config.yaml
encoder_arch: "xception"
train_examples: 101725
horizontal_flip: true
encoder_kernel_size: 3
text_encoder_parallel_block: false
Rows from block 6 of the image encoder, named by matrix and row number. Rows with one number belong to one channel. Each number is 500 + 40 x the weight over its row's rms, rounded and kept within 0 to 999. All counts start at 0. Numbers have three digits each. After the name is the row's rms in percent of the matrix's.
# convs1: first pointwise conv (encoder.blocks.6.convs.1.weight, 208x144x1x1), inputs 72-143
# convs3: second pointwise conv (encoder.blocks.6.convs.3.weight, 208x208x1x1, transposed), outputs 70-139
convs1.9 113:504492392448479473572441563445513478513523522447444470539480445471491489512495588559505433441529485491513479511486517509471488447524519526493474457489425471458533488501481585471568564494443501541466601509464519468444
convs1.10 095:493472453502373527559540501446566510548430550437506455451387464477538565524537511532440552539497512500472543492501496525445435468451541580503518465517523543483526532469537491521536505475509460455571506482441461510433
convs1.11 110:473472499527498481457561472531514452483435486519445501518565573502466553484451384469527494511534498508470455474503470490471524465473488429515512562521514503475471448532481444503482455454490510504593470475479466514522
convs1.12 109:490558491511505532528495512506466435417480541548543518501542490521450530520474602453520536500558460489436466422526444603530491647439532511532463494478527501476508482497511539533474492462461481485489536554509450477486
convs1.13 090:494579508537483522499479550444515518502474412457520463471517556495552509382470565521508414558499459431489460482478526465464465524477470518517453459420429499512522499477464585490494517508430486569497571511522523470455
convs1.14 095:562504581542479510547429507528448538487510495439596447486578557565467513495538508537520499507537479488503535525541493492543487504474497373451554586449464544561575528496511417522490433481553460457450450540512586507580
convs1.15 094:511503489469520476536502435490525490450584565520541521412522504457481499538463542474495474566507472462535491463476425526537526516531525437480506464548575513418481531505476547435511609541490481497500512518455507556456
convs1.16 103:458475483454395472576524521479422507521520560501522519543523485490490520499553563528553500447530459477463573497515440558512506493524467467536570557445525468476487548499458541470537511573536504467602493555530567547539
convs1.17 093:599488492444463471525526493477463493506563440467457528464479480511511553504485488471502439527595508504532417514483496485473500518492391477575476494444561463493494528485543490486483500506473472461525519514441439467547
convs1.18 110:465588527424563563541542549472528492542464457447530504508557537458492542518542449550499542473445458495516509508468532418510437507559471425486495488452463558431548541538473498536531536502485456522545545521503576464525
convs1.19 109:486508589505513515489485450492521457450523572479385438503498518442521524469500544540528566478537468503458495428524478453519504489495459454558502502524490488508490491537470512457564507486492475516560486475516482463446
convs1.20 105:483458523522536546504461507472486519500480487531469486536450548498494526480539486493509546488541539484505619467442508524469525465457528507442514563457550528566584464484482473552516490451531408470413445521459461491481
convs1.21 097:493505476549524523446484508588560511509482522490601528587482565508498547522531473518495491535544587471557478545507561541513458497503465516488477499490588481469539502438491455501504538548527549454551432491461495630437
convs1.22 087:530468461464521579420511521511519520491505467499496496563512406450490459431508513567464539589462504460571505496477497475522535503477458521537530414486495457515466466483467438522490504517524499441515545541502504536429
convs1.23 108:466481550489557479537444471518574525555554475461459488507555524402494535474464489475545569524526499441489480528419472489411578480488538469463529488501443459453468496484532429541524532470554444537507564457484481444462
convs1.24 129:532491439525461536434508494493456504523538464440499484455516476492496482485470493490501473493479576447509487517448490496559494476464520593508462496467455506477486509576476511477466442499452426512495496584397559487527
convs1.25 107:518414518575485534544534526428510513476500537483515406488485482541511506498573511486562439469466429522507540495474546492634527507508508439587480514499557547489487445541481427518499452534510466454530477551519582482488
convs1.26 105:482532471471511515606426500506560473483500500509455519433461490490564526470481450439448481528501498477457521481566536484443500516446438366539522523475487487514458431524536485502522517434452481496498511502506505454486
convs1.27 096:538496484522538485492542464463529548500400458451566478588454466496464503609498560500546475451419512486453435434563521519512534485488543494511496504417575481498471516565441530514579502497553488523487491533490567367524
convs1.28 100:491517518459554535490528492509520474487541423605454488428501481490495582503514581424473461455454525520548494468482430526566501409499493535577532510477487559499467509476491539441473358492474539502502408525514503495534
convs1.29 091:510469634604554501426464495471471550525553486471481506495429499429450527438547491489536478517498554485476505506664504506478483549510539524581499495567546505446506481463529473498440460459544472477552499515576510450589
convs1.30 085:546511464420456497486525476476570480438562561460415557445465489531579558442522482495551374516501531473439559513526551505471559481485502451496502435521543489547566502469463545529542507503509505509493488518489544583489
convs1.31 100:470486458601472501446454540473508504562461510466542502565494427532404483423494473501598472502483536522506458522488510529521472517477507479541470511576425404447520463513436534528500566495438523478511491488566507537431
convs1.32 085:529498554425515469479511509536531498565530514542482587474463524494477533651493534510485481515504497559499515508493456540507478454507472494560589532476522539405528444399563420495492419498508452583471445500530505527484
convs1.33 104:512481499483487592464441547462511511501493477525532468483508470506488399574518458523486521505510514500559500472508458438528506506496563497520488465507466537512469465481491540482509558561453515440558549471547505529545
convs1.34 096:483581505512504514512465502599527469528429541468464460516514570397441521439424453521540361495509524488419482503483500482521526532564530503418519506489511499476535485499509494523509460517492495509458474544479485539521
convs1.35 103:553472442477461483505492485491527468528528496499525526562543539482508517538457476556478511521540418484544485467558573404466514605471486552435470525457524553432527453499476452534442500401531486513496532546533458516460
convs1.36 107:458525493534540501495540553469470508479462500478537592598609464474508533506465527475489505591462458526544540439492521488419561508496495474515486548464478546520566547560501438531466526496497490500499552434491485519549
convs1.37 104:483527512489526463474481500493421488483498518494532678560535480510455486491485494475583462516495506528479475495473482473498562423498469480482544440457542470483483488434491581490521464529496540562467509459465444543497
convs1.38 104:488518489510525495446602499580503496493471570528552494608441513494472502546544560461525467530505511523442487460443476473481508470497559442513383454477417479519500503536420448518510481442540510527475534576466453477531
convs1.39 093:510494583488451488442469526517545516445526599487575495496551516542527468533433552480490523520464511502517523486496505548444499526526496553512576509554476468500477515488487463509479393493476533547435480462483494479542
convs1.40 100:528495486451494443587526518515494428541528526543513518471513472530562519482476525511485500527519374490513513440522535548544483498465507467537503508436510542466497566523576475457485445587510435422477485482499507626496
convs1.41 091:512442482480502453521525507485553468563436492519540502504481487482574464450474515506500470504421586513483530506503432448556512445471525511482502491542472536529552556543530531508530527535525537531470534474493531561446
convs1.42 103:470473500463433458513510489594567497470473466486530504480459506484474505493516626528532561497472424534481454598519496495488494440517491484574475482561499577534513526418566450482471516536494458453476524561451510411472
convs1.43 104:481445497461504521526486491437507470569547495550517520508494530521531488552492522507500492495537529528498518460495492478504449469574544478426510459515523479475485519509478521480588468444487471556500390478503421540510
convs1.44 105:462461518509606576485473496551501533522448497471522550387546458532506558497476448552514491537437525513528410531481468474479435513557543510440453459454458510507498521474491570449525475503478515454586444537453486454483
convs1.45 088:463568445577493534531480456496488554490477552499426482463442481476493526516505483494506522457516551602460511513440480516465534418469452538456467532533482497425489525511566494485482537541486518472548542504448497453553
convs1.46 107:445561552488472531491519497522487497406457456436476521486555494451551480483504513481429456533523538521480489502518448507500509437500421541561505524449432480565509443501471568464509509520506500553536491548501478365451
convs1.47 092:487485595494467518490466455474442517458530536449585521505464487526484516467433464488488430525499577535463547543538482559537464495480490561422465465509487547502508526502457484514466461470550506499526515550510530466503
convs1.48 105:551507556476505498509514514498495502522523367490483549521496558535543403428474469509518505508462554469444524472485420493504501512520496486446494516551567546490537528553418486504509456493477541521466474506581476519536
convs1.49 110:515516487514555422453499510514538526513478466518534443496520503496510551492443567493419506514385527476475527467510521558508534542475451510507515558506444434475478554492489525420524523506532526506385543482495477496476
convs1.50 110:509511500553511537483611504466524549481516545439468447530507526493471503503532495494513426529534525511470513507467544513481638506527498461466406452478479508536469490407540535515478501468429485501522532507452464497486
convs1.51 097:510519513493520519487502465516541473549441598522518467512505484520491479406436474402492505517600498446459505473508495522524471515477477532533460515505477489496557487568539453462544442502464499486508415484452514513471
convs1.52 101:494453606454555622500495518499519517479459533462591497460451462488441497471497484502535490523460467513445437531476510536455402472500491519485495497454534517500549559532548553514516497581532488475534481499502476478503
convs1.53 100:499500481540500494506469491523551529556467456463588549532536440481501500490539496520511483496454477484413544484596609486494498482567603535494532506426462544484476443486480582494568484500553513548471564536579539582501
convs1.54 097:508513486466505484522521473470510490507465491461572482477576482474459491507476500394419470496500491498418468484501503503537492484408457519537402554526473552453526479503464548498449485455455472460550522423502578445493
convs1.55 105:520503487479536499521526493495457534496436524456559513507526564480512519444515505517509505502392459500473549507548516491472493449524540466470450430530496527556506516562445534493479522484470463523446506533493524498544
convs1.56 107:495534550521479544532539485413597531531498468509519507516485473486466515473513490489521440499577485452447510593486577414498442517470494554479509491507551538564532488445519509561585497512536533418523529503556420452421
convs1.57 096:456474454553513515461501532477444508517444547481481461495532524569475427548561529365541577466501564539541509434487528489486518468478538463477520486528575532580462476610468503503511411515477522474500460503475556520529
convs1.58 109:551561410528469474527486454436434498494425509450525431539614489581489535435484443469501495472466531499541499490483527589507484476474429496523498459465485511490464530522491445560444492425510593563438462472544455486506
convs1.59 114:385482523551431517486495492442498497523442467440520495499500536538498492506503557415492489518525538545467480599461470486504502526502502442477520527437488526488420520510477563539476514501450449445545509512530490468443
convs1.60 093:460513525403488464527411516490486531509452508452488554544503505479575440521522552528506517428485450468555463481491480490539512498527557505444496461502569540551546474501528495398520435574553561469499491522418450421454
convs1.61 100:455522583564543477481463481485624521558520519557628443516488497501525509484428477536513494538541530487546444523488527541526456497587536483527534506490422474482467513517507382521535479509471539504484441512526519457532
convs1.62 095:569482450557466464532513499541532476461526517508445552520565502511536497512486506573542518485432441525577491482490481461546503465491565515462430471499457515517552503520501467557494504472529537501492434506546462411427
convs1.63 092:544506516579520524466536478531487508494466507489507484482554408487581551480560544515417461522520502496586456529481567410519497488501531529461499551479515577477585513552549526477499444586513470471493445456529561503526
convs1.64 091:491442486508516482535571536597452479541517497504437502548479516467507493530580516507486479455524496494407491497514519527530461492383583470457529551479538515539540483554510514474516519535527561487502509441509540488552
convs1.65 116:538444496530571503465502472522511510455507460493437518476528606518492552540443420554491474537532510518472490530444512517480519435484477497514472514484522476453444544498494427562546499544496550497525500538503579564474
convs1.66 123:512507555528500511473486505556477516501483493529509536513498473514530495514527484468464522618543450546510482437526462519508445476477453469475521540272546505595457500486484510474508492420490498522519513516461529515423
convs1.67 093:497478442545518483501510503430459426494599515354476533489452445440491431479567505512448520520431486449464559497532564523491467527517566568636529542544529472514552452541516455509444481466535504541501504472518436479565
convs1.68 102:545536594486492448493474592478479472537484494573591520490496465454516417551487442525560450508469481533518495466444519422596488542466545478426473534538545569492479447497454438519488474486502604481424503450528489378425
convs1.69 090:545515552495472529485518481453468516554502498577508543467597435524570368495434509479495488551503457460538488466510520512513444524465583480491546465463501463487514497491527515554531511505467555422531504492499437432489
convs1.70 089:470515455502440495523527507562542520582492464456363446539502555548533521531521468474438482444533489464454496460549497454500422468490541449527466532486524572519598505508515481535506533527490482502503524486524542446480
convs1.71 094:535516538543407520521466470601527482524486508561541481493483541522528511529450461512529506525490432499503446485482467533577557508529490503411466488474497594480505494486468401579468499492476462528551435467489520571490
convs1.72 099:540436492460487503476467504470457489469489541463471466518486498441441583423523526526493475557556491507485453522511517470469530514513546424448518486454519536439486461476450585451514443511533575494494480488490499427504
convs1.73 109:537484553567522521527479552543528474493490512503493450475439559514449517508485472508585498545480473439501544449449596525438534463519545533516555529456494488540504512498502545494500482486479475410554536491533425543457
convs1.74 098:468473521478474497477436486520523560459514465485508523552407467477492520468570505485546528453535513444494639504616460470530435484532535541377506436559512499481484552472537490482459528527471531507535497469534541499505
convs1.75 086:486516509488486500512474513582435600467460529470560492508531499414482506489551503500535523421516529512489539495589528529507469547486488476463496563462539486556493529573566493556509506576543386498479479464487490460611
convs1.76 099:464470443409479501499528495475489555474488502520470561561557500486496580495506481511483426507393495485539535532561534486512458506491568536479487508435548458497478509482466495506469432497486528494515493520556534418485
convs1.77 098:461527457502563495538495464518459443527442582507514384508504456450505513415542447498512474482494440436543518565489498451499558508474541438509470514520421489546449520449510529478484469510495535486537501469516445434443
convs1.78 102:466503490423500464445461490626493471457409451462515530487447390490553594499551453538550487524519481515536509479476515465460459432470500545495491510430521521483516462521421529537484481491517435510509557471464478514536
convs1.79 093:445517522530498431540537513580538487451497526423525444580499582516471490438555491537477477528533549430451541554499556483561528477440536499460475454528502405519477544534510499483432477512474532532503512459544630503525
convs1.80 106:484492473508446550507455478559496554491508475526552480526491492510564466591513558491466512540516501486451442418429525481484439542494538517556488615480494503428415571551472530508476506521510547496525550556530581480515
convs1.81 091:514425379471439448484450533612500494514486507505496481469536557520594517487529585465460539468441505513503505560487483546450454485503509510533427492531525493490443554456501549535536483577470495505519402541560570514529
convs1.82 096:526490501519552475505591485524521494580504494491535520549425450505558495475414471473426570494484503475482553552464554472472466493441475474475532492512519484542564477555515489544589535488521559519476442484572469614493
convs1.83 101:475483517462517525447554479469491466504468437404541515540569464578532482449486455434525467559558417466573459494524496512481495460436482511404497495472530538536477570516480557454552481463490565459460481531517456590453
convs1.84 092:525504453466623526456514478570440462474499463505506492496537503595548505494522504506467528498560521508437535558492555530464536480545504542521509581469490467487519490429468523514550539513476429538546550461515565433465
convs1.85 091:386508459445489483447469548542515498495451476463568520436487552528535498516601497455522460510442520526556567550476492526536507519521525519515513573461512464503488390462504514491440479520489448529487460562450525523579
convs1.86 088:493567467455458469482482530508579496500507632511481553517436464530478482457524533497482523535492507553539557555504545524523449540465611481460511536478512503476525559535562464489445503502534513531477504523488437515524
convs1.87 101:515541514420476522533487507502540527450434464481526570574528527533433461464456492476532524524525542462518459452500498513487513496569502501463592483486429510589485497418496492529469515467479523498502535548474510433535
convs1.88 094:623536477490523475449509513537531512526496537494577506483434454567525553430490492533525513470496498501442443546454483583493463497509458534542498411510560509538498506434549526577491471477554481511495508486441497515530
convs1.89 091:550461517488517466436454553467490533438504508450534490529510443478523490447505484496500531459525474491465557548567505467389512524556460489540493546566506496497475480548432462387473448515571476464409521482435574553469
convs1.90 104:498482529504526523482454487510501488455520430529475581492510440505524481467443467537470536375459540515493498470487547545427472502462515519507470501475546489523478519340477543439555499460478506490479524499433482512521
convs1.91 116:531495455440523392594541529526579535472540553532547533510477531489444450508509444456518469487490509549475501470465459537538526474470509547509504543558515423467541541499526493468487442511529519488438483498443432381507
convs1.92 106:492497520464520555494443522494479489510559542485526478552487421581552459514517436500470488545351459470537535453501508548571435440516510483469513504500493458511432472500453562550500561475415471487548549486514463465517
convs1.93 095:491496523463453509517486514484544455544494508519567605543496452463601541476503448517499491468447495527543442529541454539479531559443504394504493501479521493498486422504493469524557502554406546552499431479457492534529
convs1.94 103:479519466563520538497456537481478514444521517518494545532477482494515542462484525526511453505544521470455564472613562453489546532509487503488422446468521534536472566462558464497538471541517484460526475473569601461498
convs1.95 089:488471472554470435479448465554472555536546483451463562524521504483488440456444539524478493531506485514524497481478545579471457475583422513550514467560448448469503548445507536411450500472524457456492512489493515464526
convs1.96 106:434504457460510416532499540538541490474507464508481452443478486536484529545516515545535556537466497472515450458518450537458511533509465552461504545593531532527486471507449478494513424498480526454472506497458539560493
convs1.97 100:536516540439491516480521520550557482514550377488457552509506474490467497495451516541560488471500617522498526460570524529468491453507499526412570503529566518538526465462570484514478428395545418512455483503579453470508
convs3.9 093:589486505477492490500484473478509500458513490495544439537522493457455516481544495522506462515505480512545484517493445447479472504455523508422537573448529523548570541523465486519491442494562604492576502455470518
convs3.10 099:481475495523525493439485488439505505474541554481528532453530439513539395511461554497432503532549540503545543614501429602459520524444470579430516472466434494538517474486530570502484519495548502542463506500472549
convs3.11 100:450446516585556475484469571481457511541495484520540519470510436603506497461478515439473525582529496462559481553483468534497481531446492455504493445466477479522499532500470530507511466503435535503494443495475483
convs3.12 101:541476539586539461495502592515431500485494514487512468527618517446490491518572522479511471513562501577486533455563492494505559519544513444561507490510545474530421485501495514523505485481507457493483466485530482
convs3.13 107:459488512535477485424506511525543515479501482505539458558539447495498491491521490529471474592491496496476423527497463406467548503443463439516646498445544564503491564554505552526538505441545553430495464469464484
convs3.14 098:524465471563588445563580455495514538521544484490506491503485500508506547514528513539522473432541541549592463462447522507467477454468555437600485427500512490428522499509575478544500496543515520466442541458502505
convs3.15 098:423473544468534435556496449466522525470500478464452543505464482449485539501489477476473493518590441534405523431438492497419457487507492453465404512515489405472496536484490451518521470500503562516494532507484547
convs3.16 104:486463522557553534549534532476546504540553554455525449500502447501464539523505476420479476509456515549496513469490444482431532541471527444510518563514525544547516497480458522463471514449520488435517534505494504
convs3.17 102:475483477479489514471483422456497475545446539508502444526466496542472497522408531499462420518471463500490551493439462505542509476493561564525474505479443527478481497492449459520547485475496449514484454558516478
convs3.18 104:573575488475535465465513503433539492491464481507469439501476504489516597472436523543452577544521503471430470471525456510478491465527465502463499579520557528508428546491483565516511480572505516484513457489522555
convs3.19 103:509550428533518550474638521422520491476538514514462503428528433565520467513509552476536530460567484435444574543536530481528501449478512505521493462505532471557485485448526473430462477468553538543482501556405435
convs3.20 092:540498498490440509426455533507590487451506510395514508511455506517449550494519505492483429466472475467487589414522534453508501442413479540467492468454572436461515464516465557500539448462464563495538542490474529
convs3.21 094:471473548580457419537480392443469513504457534494502464490506497470468467461552484497514459582512496576517489522521473457507487535518456526513475478488564514522485469467529446504555463420514497524449439471540494
convs3.22 099:499458581493453492478446587456479521510493512508494570520498543478528464496500472515444507552498466568497494551553539512509480499570413575508551478553571482431532524477492510510519508489489483446476523525472481
convs3.23 093:476453519525491571488531498539511584503531528548503470440490481589435490483467454457481483527487556514539499538512529560574500553497521478549479424415577510483520505580455436490566499493499465507536530501486505
convs3.24 097:515470489559468527523546486494508483464565522504522531417531484476470451484491515504496510520483508583539489472522498448414487501483589467552524445496514504492521544525474527491535525448488514517528464450497468
convs3.25 100:447647456511489473505487516481547471535528464446490480562547473504533512523500511530490483518495479445545430418477531528429487461480448465577507457426528436517513525513487526542538512506552504462553532470546487
convs3.26 105:486470531455487440475507526412515477434499451561502446499548580512569461479530503514532470431533522481545494483480545469505462556518468468491471483523477482523505538486514529487456513506479499469443536471506519
convs3.27 100:498500517529440524551476471580534420476500525492476480488458482489548523499536460478477439548495421489516503478548521565469467522555493522515511532528413505436555507461509553483548492509527456500439478521519480
convs3.28 099:518465504452462477539547506449506561471602490492471483457512474527524541543472486507458587541483500468521531543472516461509484460506505549476521522450501465468526494453461480486551498465501519533487546531478487
convs3.29 101:503546503518510498452511517483469571476467496416515480498448442547461471507492523460603501513481500552493540479482521494511468441436475565477534503437592465491540442474512493505486527520457496523462517543501462
convs3.30 103:548506501515405544487445463549513497504544498547504466526497468446485609511491482530500470488448511587552518503425495521485520495536472528518528530487539563522503516418450449535518553543473453495497519498481456
convs3.31 101:490505598508444463449422435524529518464519499572499491523551557451483571533513499479471470444481584429506535468557543587515516493533489568563509534507419538457421453412572446501568460425497440481501477483580517
convs3.32 102:463504418492444541472488494485513518507548449459518476462459502492523471552473500492514525500492482548576532600509469487484531507441509488499504499495551454500565457465509502532502500397483465547553529452525507
convs3.33 105:536516519511470486542473536494490404487507459534513519425497502581550508502509428492421538479390539451488473485544533489549505448411555488446517542471569504506467472486484527487522497593469427445476484514446484
convs3.34 108:553529488490516513573496482442433517440523481530514444443484492463407502560508525587474504509519477489524438427479465481473490504519480526518534513509495460506498523461497527487475525503548559512438498480495438
convs3.35 104:439524393517525529455585526484523467585572484474512531484515508547500424494473517555460570542533490523480481500393542506533500462386503439491475510480496497505501510520499419402549505478458535501480468470468536
convs3.36 104:483514490445565479549475516446495501512438486465540491584531500464473456517521557451492510549493502525567584557426487525481511453443540515476537426507524589472521538558491542494452479424482448504530502480482479
convs3.37 094:457494483558450501489515513438504489473477443498478509562501493434442497466483450465514474443489467522540516514509505522507462525483476490416559487489490517474479456447510560424483441556525496485470558515463501
convs3.38 100:540496553529529456530522559569529454488528509471525526493498477530539546513505518490532514508526484483451481496532551421508482468498510457488528590476429460443531460430519461452537488519479505457496561514454492
convs3.39 098:533489470479483504525553444533463496563420509467507465492514445530432421480427504545475480505538495496519555513422503555517501544469517432532487510486559548461499502502500474537611468534491570502514534514490503
convs3.40 109:467478617516563544500463554494491538536473499426530473505419516492511483552505453411508451443517582482511572530538471496468507510592489467463580449483451563560467516366522502449558519505519526534524440499509431
convs3.41 096:494461456488426445467498500564479532545396501474535455551446505512514574532438469458480452472499476419502450493497450467458478527429450392474505470472509535446452551515583504438533519588547487485517480522494462
convs3.42 103:507427449504457505483634491534545558485530527505476461529592453477467476491496537476566529479476464493478434530495587527499424521524476416489480395457584452469488482517453523392496442435514517516436514474464488
convs3.43 096:496457464510470505505449494461544504513427533425501518440462504534486462478496502549474502551541459525510546468506453542463502483529511547517462500500492551554474507512527548528501467513486394450557520528538494
convs3.44 095:548470500493540568492472532484462436503522523538504503513508509428490548460474435523473469486456523523541475395514562548497491578439525499471468500481511511484504473494486615494503523533527545479494473501551468
convs3.45 098:461590525444546479401478517496550500532430433494514499493563458541511407508414524550515534458502477533457507517511556444463477506437513479498514512488560485491509486560459445507536518459499575471477450564498551
convs3.46 103:577600577490509494503459442560544527459577471498458452450451482504469527494509526509462504364521496528487495515457509484492503477458515484496494421469579437555421402439571447467570508508531545560487512548483513
convs3.47 095:486536474505483545462536427473516468496460544491531479443498481536515399534542550548520501571515461581457448573477506536522525513450474547449529511485500502449474512474490524562512500551536602506417501523459558
convs3.48 098:477492515499475534451407496453481482552543504526504512521505594513531470478470521485502418507437527528421433564451529444608499516443386548437510520485464426417538524497524519546454504468502539574515473473551481
convs3.49 103:463483502553575491489525495461460506503460467519508502583477537469475541509487587513525483481476487475470480458495474549548523606544546498532458514542528512398464508462602542508518553479505531498473548512492453
convs3.50 100:513501501514488466578578517507502531449475506383485488457517475578486492527471534538559482546390635513442500457480492520552459557486533488562461536532498527452496511428454596513482496518451460492556451488451521
convs3.51 098:510470443503452535559506552505470522450472511515523497528566464507486452439516470510523575454449423526521513398459512469531513398492500555527525486570526456538448495574542470504494423479486579508499489524457510
convs3.52 105:532468449523514558468382550496445439505488536443495549530503538465453506478509470507495473492488453552442406500533561458484513459485461482528545481513507519521531505509442511562527490531522482471545507519464512
convs3.53 097:419513578484573448411481486500497535466409531502487484493509535488458470491458538563518561431462510506569515537553496496488485497511493517511489507542445543443454473533462565585531458551501478449503455503506487
convs3.54 098:431476526510464444502501507548482417387509495493480561509608459480457442537547545523481450497467461500457601447494455450483494505508548548469477535530472544548496491478545523510522531481499549476452502539560547
convs3.55 102:506505537534475505494530479491477500519507502494509541494490507545578502498498475491484498461610440510476477478445471434488504534531488432504483490525500477453459516550540447506524534471521491605501492437494520
convs3.56 107:438512563441468424456461513509538514483422463433494503460533457457462541544448482473591507574477538487520475565496563527488480505497510453594527507524497487498445494452482496382469536523459528555448483496473531
convs3.57 092:469412500445502514523504473479470538490508506603524449449526539464476533508513533503487521470504423522525549505590507501543560469504500577508485471482566604521554477586437467478531485515482490447517396542371486
convs3.58 110:485549476455441454473406420512519452464439490498500498520463485416450502465521490519497423504524550535525526535454491543476548461521487480535577511555530477458444531517604529511485537439525547485476467513555473
convs3.59 112:531548493551447552459483576488521506526471489517554517519419497435501566500646569563490490495527477565500430514590487521421513502487457444479480543517503487473478492445495500539551504477514611435593492592498518
convs3.60 085:515515460490562449489520586502525483510587485493506512501519551461484433465595468504508490495477575475509484577507511560499470456476518527486511467526497504501533574537470466470469496490505504445565475524513452
convs3.61 105:477509506537470533507523468497469534632504444440450476556487466557507485534472443546477447490488525447576493481546550478504491518392521530580504446481521522558521472484516459485571467517487426497521522526542576
convs3.62 099:545479510502581470482512571471499474439544557426468474504473503506488456517484498563444534512453466500463530533389539487573513464483545504540474442569502479487531561570468502458503487476483592548484512472489493
convs3.63 097:556462508501489569534483493529495505512475523506503434492526482528434449519566495539466455521476484542430432487506534589501528468511502436581509511535493509508496471519459466431423539515585474482475457453472468
convs3.64 096:482509542520409491467521536459586594524517503499457422476496505448529542500442476422464520532503544510474509581500476491504454466507489480444531543481533490466429483533512497521471531583588514458406553476467465
convs3.65 106:418496533601586524481522490505512493495520522423459496553436503546465466496549530547498542487387469580509468476513487431557487451503440503527504486488521498553525484489558521519507513479533543405472476403524473
convs3.66 093:517479493473569546359398482518509511557490502517472463416493543500576510495494465490493510485626506510471516507443521498432493508480532540507492461541505547543496513456514502546528499526517519521528490498457462
convs3.67 091:501505500497516522444496462453503532478493449507473485520572454463530537487476469500583479505434522484468509529523540512550494453483472602450529534512564392506495538546558456507484513458454461564437472515497488
convs3.68 100:539468556571460519506507489483474547446596466472503556554486489467433558487493521500498474505465512473563422490562444495488491470490507437424472465504498489563557571473549484524557506503519496447463532471406490
convs3.69 104:556553565496562481512537548513448465573471461511553476485497543517522601547554532566451553490464499476522499491430469462539482455511545545443435455501535508481425538490533473507487443520504488555464511546460483
convs3.70 099:485441518539555522456505481498484444466477505478470492434548527462489573463603500531514554557540535470520523588489453487511481492404516452496488592488513506443521463514508507506514499584530475511512481463478454
convs3.71 099:543521507558544501428481536488510512464559494477526553513538435521512497494480495514515510431460622506510545496515537474475461525496579603493553511536491470496499520498525470446507484470458505458457473507494491
convs3.72 099:457369522459467562524475448524496411516527521518537498431510469534546525526528508523485556480518408489439492523542464469514511514535520512542511523503467520501568419528476492511500539463515543484525586456568537
convs3.73 105:464485387471489461472522536525520488476544438438504504430521537501436516442522480486453497491561474466523491443508533468481466494467533502532477524496505498543562501470513525512519484499501457466540514519500539
convs3.74 103:477503451451480490501463494516428566520460541453501541470492524494490492544493503511541450440466511511551486553516474544498548488523441539404482567556503520472498503543526415511465438442482500523483525455419505
convs3.75 099:480515510524523534575482544542440501538526528514527519563521500508461526531468446499511517544527532530347558418482479568548537519496614489430490512544518482423499519390523549523516522474507417524471456402497525
convs3.76 098:480448515563504491492516468465453486594485501527455549457543505570543503501539482471531454563512501471563394552488489478480475482501532495553480579531546464473499477500509569494452469520506474585495476473552504
convs3.77 104:540432491446473526540527541461525475521572515437540539523455538467465491498608511543487547430481504528506505484501428519452460459599441457424503506528514533522522526503501504631455467525491443420483509534552489
convs3.78 092:465516513471446448454504486506523470440507469500556425525513544514489514473452472543465552501486543575420520471519430446439484519461501495443474455482533430483546548443547521478422515513493497443447530527517502
convs3.79 098:512440501438423476525481490450449475462506514467498478471517494500438495522472543499480478504471553602480497511508550497468553480502555418476470418536544469491524571548456465498436523460479572517445514483486505
convs3.80 096:435489496445470536553535563482526428495511531540485459494449513440489462517535495521443518496498466472520492540473545466445492537534450408537507495559478498506484480493526533509474521525513455522446474451569497
convs3.81 093:536477557597560507468420518466602517481472499519505547416543480499470521516521467441473529449471468457527619491478531543492527529499516487488455475486534517497512604448468501473482508489529494418531523554560502
convs3.82 095:438480476541471455525520477370506561501459470577498514553502487527482549481528576589535540527459521469640476521438456550564505500563560479511502442512493478512468497514540593487539511487508516515481529502446513
convs3.83 103:480530546566568492541562479554497487467484492522483479480439499584540509482434456519522577524510513569483530534534482507600496468507555496475499534463535467502468490528474483516490492527509490503483486490448455
convs3.84 098:430554528472490446554620471440493456439563510504553550522529447453477477507417527548519562541563528445540555581479505548460510467467554501482571567447502524488532484594455461516574513457469434502451508462511500
convs3.85 098:493522447501474523468482534538483509462536494518459554481556484505446468523475504491542491527538495503527487506434599530479501536509533486500519491503521485548525488441511424557509499481455476538466462549494478
convs3.86 098:510466498586562495464484507514465485505493456515487490520563512518478484471541468536524527499494495492419541521412378488556492549414528462483508485472573501527533485458491406461438543552572593533477528484480490
convs3.87 104:517546522565514461493538508475509443536544471485495510489509495468513503510527449480508486470508484514469421444531394505424451495504517479519465549578522444474481562431476423570497494423512550498565522485507513
convs3.88 105:499444441453574450557482574468478524515442503484438545499472509542474444523463406535532572479474420493460543572522483524453499509510489509531550557581606401469504477554482547487497500530550546528436534501573492
convs3.89 098:611501531538581532478458502475597484601488539438473543495422501516518553488514481497517427489459479511495501496519525493479545461499488480535521458496519511470483522458455547396548519513445504541552524478484526
convs3.90 111:480557415488529496441507543474509474486497532576465507533473526488475504487485452484485436471486541451550433582530414501496505537454494474560470496492522430530529496474508448468498487459480576505500479461558471
convs3.91 105:503492428484527515470463441539497558593536489518494526597462544518494490527457508531534486572466532470534489572511441511566479472481507474509482512488549454512503528490564457512441500522527488451447491554501566
convs3.92 103:551524478476468489474610567517585478503551484456543515503473519573577451503524542489559480514475533464497511473493364482516490491483604474505471570450458504469479540487509565459440471451536445500529514516528510
convs3.93 099:522554510493539530462515500472547519507577530398485500530539514464550499529494504440465447488432562446488563465481467517528509507553451523480409488513560517504518508458520453514505511546531454453500521483546511
convs3.94 099:544537536465563517445507463464495420484427484524504518555479462381469508526475490504473474580458451528520536455528516554462493460526466539501522519552436508530497519450524537594472476459509490515566540478517523
convs3.95 095:509522457544468525521484497408515474480562498513455425517516551486496449499475499426551526429461491417525495484454536483470476496567407563527477514468525499565477498443414469545553502462491451449507463499602473
convs3.96 104:459471419461410485447329530485518446470459466454529478538587553510500454468496544508490465483481538497526504486513509534512471494509564584532529539492472501483505501512538438465519452544500503498508500478490535
convs3.97 107:531483484512493486436507500546501447561478528467545479506510455499507490517514529478520482575485484512506505515455577515494516480503555512477445451442467482537558558470492499501485552518511523522456529436511540